config.toml
dataset = "chords played on synthesised instruments"
train_examples = 52083
gain_aug_db = 6
n_mels = 80
input = "log_mel"
win_length = 400
targets = ["quality", "inversion", "instrument"]
depths = [1, 2, 1]
rnn = "gru"
rnn_residual = true
momentum = 0.95
adamw_lr_other_params = 0.002
adamw_weight_decay_other_params = 0.01
Rows from block 5, named by matrix and row number. Each number is 200 + 40 x the weight over the matrix's rms, rounded and kept within 0 to 999. All counts start at 0.
# weight_ih_l0_reverse: GRU input weights, backward direction (gates r, z, n stacked) (model.rnn.1.rnn.weight_ih_l0_reverse, 576x384), inputs 96-191
weight_ih_l0_reverse.384,300,195,238,174,161,224,198,203,190,225,197,234,154,167,150,151,237,188,191,189,220,150,190,224,270,237,266,221,223,183,269,228,104,150,195,152,221,240,243,216,202,159,180,177,177,154,168,139,191,226,212,250,234,203,232,143,252,166,177,211,179,222,143,251,246,266,223,173,177,288,227,275,210,284,154,150,242,159,165,231,184,216,172,193,215,179,172,259,266,168,190,192,257,137,226,191
weight_ih_l0_reverse.385,243,140,164,222,208,186,226,155,216,256,128,206,171,178,248,191,199,227,182,207,135,205,180,172,217,168,277,224,229,275,232,203,186,190,234,211,98,171,236,117,239,178,169,198,169,252,230,165,261,204,234,204,236,220,171,246,129,156,171,158,203,191,245,131,158,210,207,230,192,217,222,183,238,207,184,244,141,175,134,196,208,215,162,193,237,166,143,163,160,235,102,153,199,177,225,176
weight_ih_l0_reverse.386,234,157,208,206,268,284,134,180,236,132,175,205,169,182,218,179,253,163,209,177,151,242,176,147,187,203,244,252,178,143,152,198,207,170,203,244,190,227,252,248,217,158,149,236,208,220,225,118,250,119,256,171,222,235,256,255,212,185,150,214,155,287,162,230,233,234,180,224,155,186,274,238,194,239,201,207,193,212,208,150,127,168,172,184,210,211,155,217,235,199,201,227,191,220,183,222
weight_ih_l0_reverse.387,212,265,196,251,265,239,254,153,210,197,225,215,248,170,210,157,233,205,157,217,231,207,168,153,223,257,181,183,202,281,189,246,206,208,209,212,196,211,202,233,165,216,174,181,225,238,235,217,111,219,196,240,186,140,262,159,260,261,206,170,200,215,268,186,175,193,200,179,214,225,35,155,176,220,183,233,201,234,210,168,165,182,167,171,217,207,224,226,230,211,212,230,266,287,210,153
weight_ih_l0_reverse.388,261,131,186,186,238,175,243,170,226,236,175,213,213,263,226,198,180,182,193,211,198,149,199,232,154,145,193,280,217,239,212,241,193,114,160,236,216,176,181,158,231,142,204,176,199,266,195,188,143,205,296,173,159,187,212,223,284,225,157,210,285,170,213,289,265,212,189,194,265,185,189,160,187,185,210,221,229,110,163,242,265,200,195,169,185,159,133,200,222,216,198,239,197,152,175,233
weight_ih_l0_reverse.389,225,220,226,166,235,214,153,215,184,252,210,156,177,151,169,159,180,195,209,279,228,203,148,194,196,172,162,252,257,183,156,214,163,207,238,211,163,167,235,249,213,238,219,243,224,213,227,153,175,178,254,166,148,205,228,165,228,196,188,178,142,216,139,209,267,183,149,209,216,248,190,177,169,252,236,150,268,215,136,260,206,189,195,220,161,217,230,215,187,135,204,162,203,144,215,180
weight_ih_l0_reverse.390,236,180,257,167,289,160,173,179,144,212,223,222,191,239,245,173,220,182,255,222,243,230,201,197,171,187,219,291,154,213,192,165,225,206,167,230,178,168,211,161,187,185,213,210,221,194,271,200,287,224,206,194,147,192,181,180,268,185,253,248,232,175,208,180,191,196,202,171,203,218,264,184,209,160,171,192,134,186,159,172,144,257,164,177,246,203,209,183,190,161,223,237,186,225,187,284
weight_ih_l0_reverse.391,169,213,163,240,245,165,207,130,209,213,224,161,212,228,247,230,233,158,208,221,216,167,199,164,206,148,231,260,211,217,255,202,189,162,243,175,201,246,185,228,259,207,124,153,203,180,172,188,148,259,331,212,228,170,218,153,240,249,177,222,126,154,187,272,255,181,205,154,226,205,224,204,241,134,188,194,265,220,203,199,157,203,202,259,172,217,124,249,247,196,251,170,221,187,242,185
weight_ih_l0_reverse.392,316,224,138,227,241,259,194,178,236,199,220,222,199,181,200,194,230,173,165,287,223,242,204,145,202,234,152,294,180,254,229,260,156,265,129,183,141,208,167,230,200,286,156,244,177,139,223,165,188,200,181,226,241,174,158,268,172,195,197,170,198,163,189,198,195,164,178,193,208,165,181,166,212,164,167,278,212,179,170,217,152,225,276,188,158,250,181,225,236,217,208,223,236,219,160,225
weight_ih_l0_reverse.393,155,215,209,261,199,197,198,231,201,214,230,193,263,115,191,239,172,249,206,269,125,240,191,194,156,191,185,221,269,184,190,214,252,194,269,219,170,224,208,206,240,184,180,218,243,212,195,181,247,146,250,169,200,210,232,144,200,181,242,146,297,221,210,265,197,262,198,202,232,200,196,235,110,175,179,192,229,159,238,183,209,254,227,165,169,185,154,208,216,143,202,246,193,118,208,109
weight_ih_l0_reverse.394,192,224,133,199,204,214,172,220,284,193,181,244,193,252,183,216,176,174,188,88,262,237,195,114,165,137,179,262,264,248,145,145,189,203,246,175,196,181,212,200,215,191,211,216,187,190,210,216,188,193,219,295,201,140,153,281,179,159,256,198,233,233,156,160,221,233,209,278,203,230,173,218,139,179,232,204,123,191,169,123,154,180,221,175,199,201,274,193,181,143,225,227,214,163,205,164
weight_ih_l0_reverse.395,175,168,237,195,245,269,199,253,239,160,248,162,193,194,203,248,252,208,272,242,222,177,202,249,230,222,192,158,278,145,192,184,219,150,139,173,232,212,255,232,220,203,195,233,161,193,160,181,222,246,187,207,150,178,229,203,251,164,263,179,170,225,159,190,209,224,190,269,153,231,192,169,186,199,221,168,219,323,146,153,219,145,143,186,149,157,238,222,182,269,209,168,162,284,226,203
weight_ih_l0_reverse.396,179,254,240,191,196,250,207,214,198,228,216,277,187,188,217,146,207,190,180,194,243,258,196,233,249,143,181,258,173,197,215,226,195,184,266,190,217,235,187,136,145,155,264,174,186,168,199,234,178,178,189,193,249,174,268,180,223,154,221,160,233,161,185,308,212,204,167,204,155,143,213,225,145,208,187,211,148,153,213,171,260,168,200,164,238,198,191,219,208,200,176,186,200,239,146,185
weight_ih_l0_reverse.397,189,159,239,212,200,226,146,131,259,263,194,178,175,178,174,181,222,147,175,175,121,148,230,168,182,133,142,166,195,235,222,154,136,243,202,217,240,202,158,167,176,268,201,143,189,223,241,178,209,165,143,210,251,242,130,202,206,174,211,217,199,175,190,212,195,247,198,160,206,214,222,216,200,220,156,170,178,172,229,154,252,168,176,292,168,164,194,158,232,237,165,226,216,156,238,140
weight_ih_l0_reverse.398,185,240,153,192,225,210,215,224,197,133,221,194,179,200,208,274,222,207,174,216,181,166,213,298,174,248,135,215,171,185,237,275,215,251,143,241,208,216,200,210,238,167,200,213,247,219,222,224,252,224,169,247,201,186,213,171,259,173,176,158,159,188,265,216,163,244,228,159,162,200,167,150,291,161,212,154,222,134,266,258,214,286,161,112,186,209,153,120,222,161,225,206,281,98,215,185
weight_ih_l0_reverse.399,212,170,252,152,165,180,234,199,160,195,181,207,233,278,221,183,183,172,217,204,166,196,225,89,220,188,255,132,121,196,125,184,155,174,197,244,204,204,217,283,210,179,196,157,249,226,209,211,181,181,235,213,157,264,195,230,238,197,211,200,227,204,196,162,138,175,164,191,173,165,204,211,237,234,187,192,199,216,174,248,94,199,248,228,220,180,224,189,206,171,252,191,170,218,211,224
weight_ih_l0_reverse.400,188,118,134,173,172,202,232,170,142,203,217,199,226,218,206,231,199,186,184,170,175,149,165,191,181,145,252,176,208,180,247,220,250,221,219,208,173,219,290,156,184,216,235,265,212,281,199,157,164,196,176,161,151,183,188,192,185,188,272,168,205,238,223,226,141,234,162,226,197,145,188,177,203,173,214,232,205,102,238,238,199,297,187,156,186,110,194,210,185,229,260,198,203,218,163,130
weight_ih_l0_reverse.401,237,183,214,151,218,187,161,212,204,191,186,164,256,153,135,238,217,207,244,131,184,184,203,230,215,271,142,205,251,197,244,225,224,206,264,226,145,172,242,223,276,222,223,266,238,181,150,153,178,202,119,199,201,222,156,217,252,190,229,222,231,156,168,239,204,103,136,151,173,190,166,217,201,147,252,166,175,181,194,196,191,150,180,210,109,225,233,236,166,169,211,254,100,249,246,203
weight_ih_l0_reverse.402,212,279,201,196,236,155,202,206,204,182,115,180,251,169,240,261,259,140,146,273,285,138,161,214,249,202,197,179,190,240,234,239,235,173,183,213,180,235,138,149,216,211,150,190,134,187,230,179,169,187,62,171,144,174,216,150,205,183,211,177,242,205,140,150,158,252,172,222,238,257,232,173,178,188,279,245,186,203,240,168,241,164,216,263,245,200,223,211,204,234,201,168,175,258,226,225
weight_ih_l0_reverse.403,145,187,318,204,129,183,187,171,261,206,301,158,156,233,258,163,207,205,164,212,167,221,156,221,225,204,232,168,213,178,262,151,233,218,208,223,252,189,222,116,194,198,188,144,182,159,184,117,230,253,247,214,205,208,156,188,243,241,233,219,235,232,261,133,199,212,235,221,200,214,183,158,210,202,145,187,243,220,210,136,188,267,234,210,215,244,141,262,159,227,203,195,177,216,190,177
weight_ih_l0_reverse.404,182,261,205,256,161,213,232,218,205,208,154,214,172,165,249,202,153,206,268,157,173,246,196,183,180,206,213,151,168,203,173,188,237,265,115,251,185,152,165,158,170,202,236,160,265,226,245,152,176,237,167,222,183,212,210,201,233,200,181,167,124,212,201,189,246,164,218,176,217,218,252,177,223,212,200,179,245,244,191,165,277,201,176,205,236,195,143,232,162,209,200,220,153,160,198,212
weight_ih_l0_reverse.405,180,128,212,120,244,219,163,238,130,214,188,207,229,182,113,173,166,199,193,212,170,229,160,182,241,182,197,231,204,229,245,142,149,181,213,198,199,231,198,208,211,261,159,181,172,228,180,243,205,202,180,176,232,193,158,196,220,195,122,202,229,110,163,170,257,124,183,234,167,186,224,163,177,178,170,205,252,265,161,218,218,174,197,190,273,230,205,184,171,180,196,271,170,205,238,192
weight_ih_l0_reverse.406,148,203,171,202,207,217,215,242,123,203,153,162,198,155,115,292,223,209,247,257,247,183,236,187,154,177,235,249,187,177,158,239,160,240,220,218,181,220,205,174,203,240,176,187,235,164,165,187,162,255,218,170,261,206,128,214,216,201,189,140,148,241,224,204,163,270,230,241,318,333,224,236,171,180,259,216,173,206,229,177,200,207,180,117,201,218,239,239,217,254,208,211,204,112,191,225
weight_ih_l0_reverse.407,286,248,250,209,136,143,213,253,163,216,194,154,231,205,234,245,187,173,143,247,237,248,162,206,136,266,112,171,201,205,272,278,186,232,274,255,144,246,183,246,232,155,231,191,198,185,230,201,161,166,309,208,243,164,227,192,202,179,194,179,165,140,288,206,199,189,243,122,204,174,177,144,219,128,201,203,206,213,155,177,303,186,135,165,228,168,117,257,204,247,174,196,204,197,189,235
weight_ih_l0_reverse.408,180,181,155,166,72,218,185,172,211,286,156,276,210,200,302,276,204,203,185,166,227,216,237,214,230,152,236,224,212,183,193,243,98,208,194,174,226,231,192,236,183,139,165,257,226,234,242,189,167,191,148,219,185,198,147,206,142,202,244,200,236,211,249,203,154,172,257,93,255,265,145,179,197,231,116,239,181,112,234,217,141,236,263,225,200,218,226,147,143,238,213,94,239,223,250,183
weight_ih_l0_reverse.409,173,162,153,178,256,233,248,175,228,222,161,234,194,230,237,268,211,205,263,185,177,206,166,194,242,230,195,120,209,199,196,175,195,177,192,221,173,160,159,219,175,191,208,236,220,202,219,231,145,161,217,232,179,218,183,159,175,150,171,199,204,181,183,163,213,164,275,177,172,178,166,137,205,174,203,136,273,223,201,209,195,169,234,201,227,228,252,195,238,197,194,161,308,256,193,202
weight_ih_l0_reverse.410,106,210,312,174,173,131,204,169,175,209,131,183,188,239,178,235,170,170,274,230,172,246,219,190,191,166,162,175,127,224,214,274,172,191,247,158,172,283,274,240,199,141,145,190,240,208,206,182,200,245,210,224,154,180,109,184,207,200,221,208,219,247,192,184,239,245,263,177,202,216,201,209,217,258,257,206,255,162,219,165,188,119,191,139,182,157,199,165,182,160,188,226,190,142,314,188
weight_ih_l0_reverse.411,141,202,194,252,235,158,157,226,236,215,265,201,254,236,172,229,245,212,137,201,137,218,224,233,204,169,174,162,223,190,195,193,193,161,272,212,214,252,167,165,255,210,186,191,201,205,279,241,202,245,222,231,135,185,156,191,227,222,214,237,167,170,264,169,200,252,245,218,192,184,228,213,200,224,219,241,228,191,199,189,230,198,215,224,270,244,137,195,141,221,179,282,179,209,275,263
weight_ih_l0_reverse.412,157,234,205,189,285,191,192,264,163,179,180,175,264,206,189,194,235,144,131,201,213,177,190,221,258,177,167,237,235,166,219,145,217,204,185,241,194,196,180,209,260,191,250,240,244,175,146,217,230,172,245,270,210,210,231,220,252,225,209,218,217,211,184,203,227,204,129,182,187,170,235,157,188,232,163,166,237,275,229,285,178,172,76,242,209,263,184,165,169,178,212,219,174,207,202,239
weight_ih_l0_reverse.413,179,201,186,278,116,167,122,198,216,178,173,202,168,223,203,269,174,258,232,104,239,185,232,208,153,192,223,207,202,155,186,275,189,213,238,251,203,144,187,175,231,202,192,172,153,190,218,191,169,161,197,194,183,179,273,163,219,231,257,173,211,175,204,184,242,146,206,214,157,235,141,248,220,161,128,158,226,169,224,211,130,262,245,160,155,242,130,260,223,231,290,134,136,210,244,155
weight_ih_l0_reverse.414,182,228,259,196,144,185,174,219,146,160,193,152,184,225,250,249,182,208,280,173,255,186,170,220,199,265,175,184,175,142,223,214,217,218,197,145,159,187,210,224,221,194,145,157,282,178,227,182,203,248,252,169,143,238,207,237,177,167,215,190,137,196,187,234,198,151,208,238,165,218,197,195,212,207,198,209,236,213,198,186,201,222,206,204,174,220,200,166,188,182,188,185,151,210,220,241
weight_ih_l0_reverse.415,226,238,289,192,202,222,227,211,228,119,194,240,270,137,171,167,153,187,173,168,201,215,142,144,214,199,219,224,149,190,132,197,206,159,133,227,174,284,164,222,203,258,203,196,166,261,207,164,180,242,224,194,198,184,214,199,153,200,89,234,164,176,204,153,171,264,143,192,186,219,168,156,182,218,170,223,196,219,272,180,265,198,200,244,218,207,159,147,163,199,127,211,194,261,220,201
weight_ih_l0_reverse.416,207,232,199,237,216,209,195,256,194,234,221,171,198,143,170,238,229,226,192,201,171,225,202,193,184,252,245,236,184,264,157,260,199,238,169,216,191,200,180,274,213,180,218,146,199,205,157,164,134,116,131,239,183,205,269,221,126,217,226,216,160,167,273,275,251,198,242,160,188,196,214,151,128,192,162,172,172,132,238,218,208,154,206,293,207,207,156,213,224,219,180,143,154,192,207,148
weight_ih_l0_reverse.417,204,241,231,214,260,212,163,181,198,202,197,128,177,202,181,203,234,198,239,192,244,221,181,189,251,182,181,230,167,169,201,150,201,210,233,178,182,231,196,233,166,206,243,242,141,167,237,214,211,153,180,261,186,154,172,236,226,187,224,209,190,196,218,249,191,209,224,206,281,186,167,213,186,131,249,203,220,243,153,157,185,163,176,229,229,148,278,174,189,181,234,230,199,191,177,160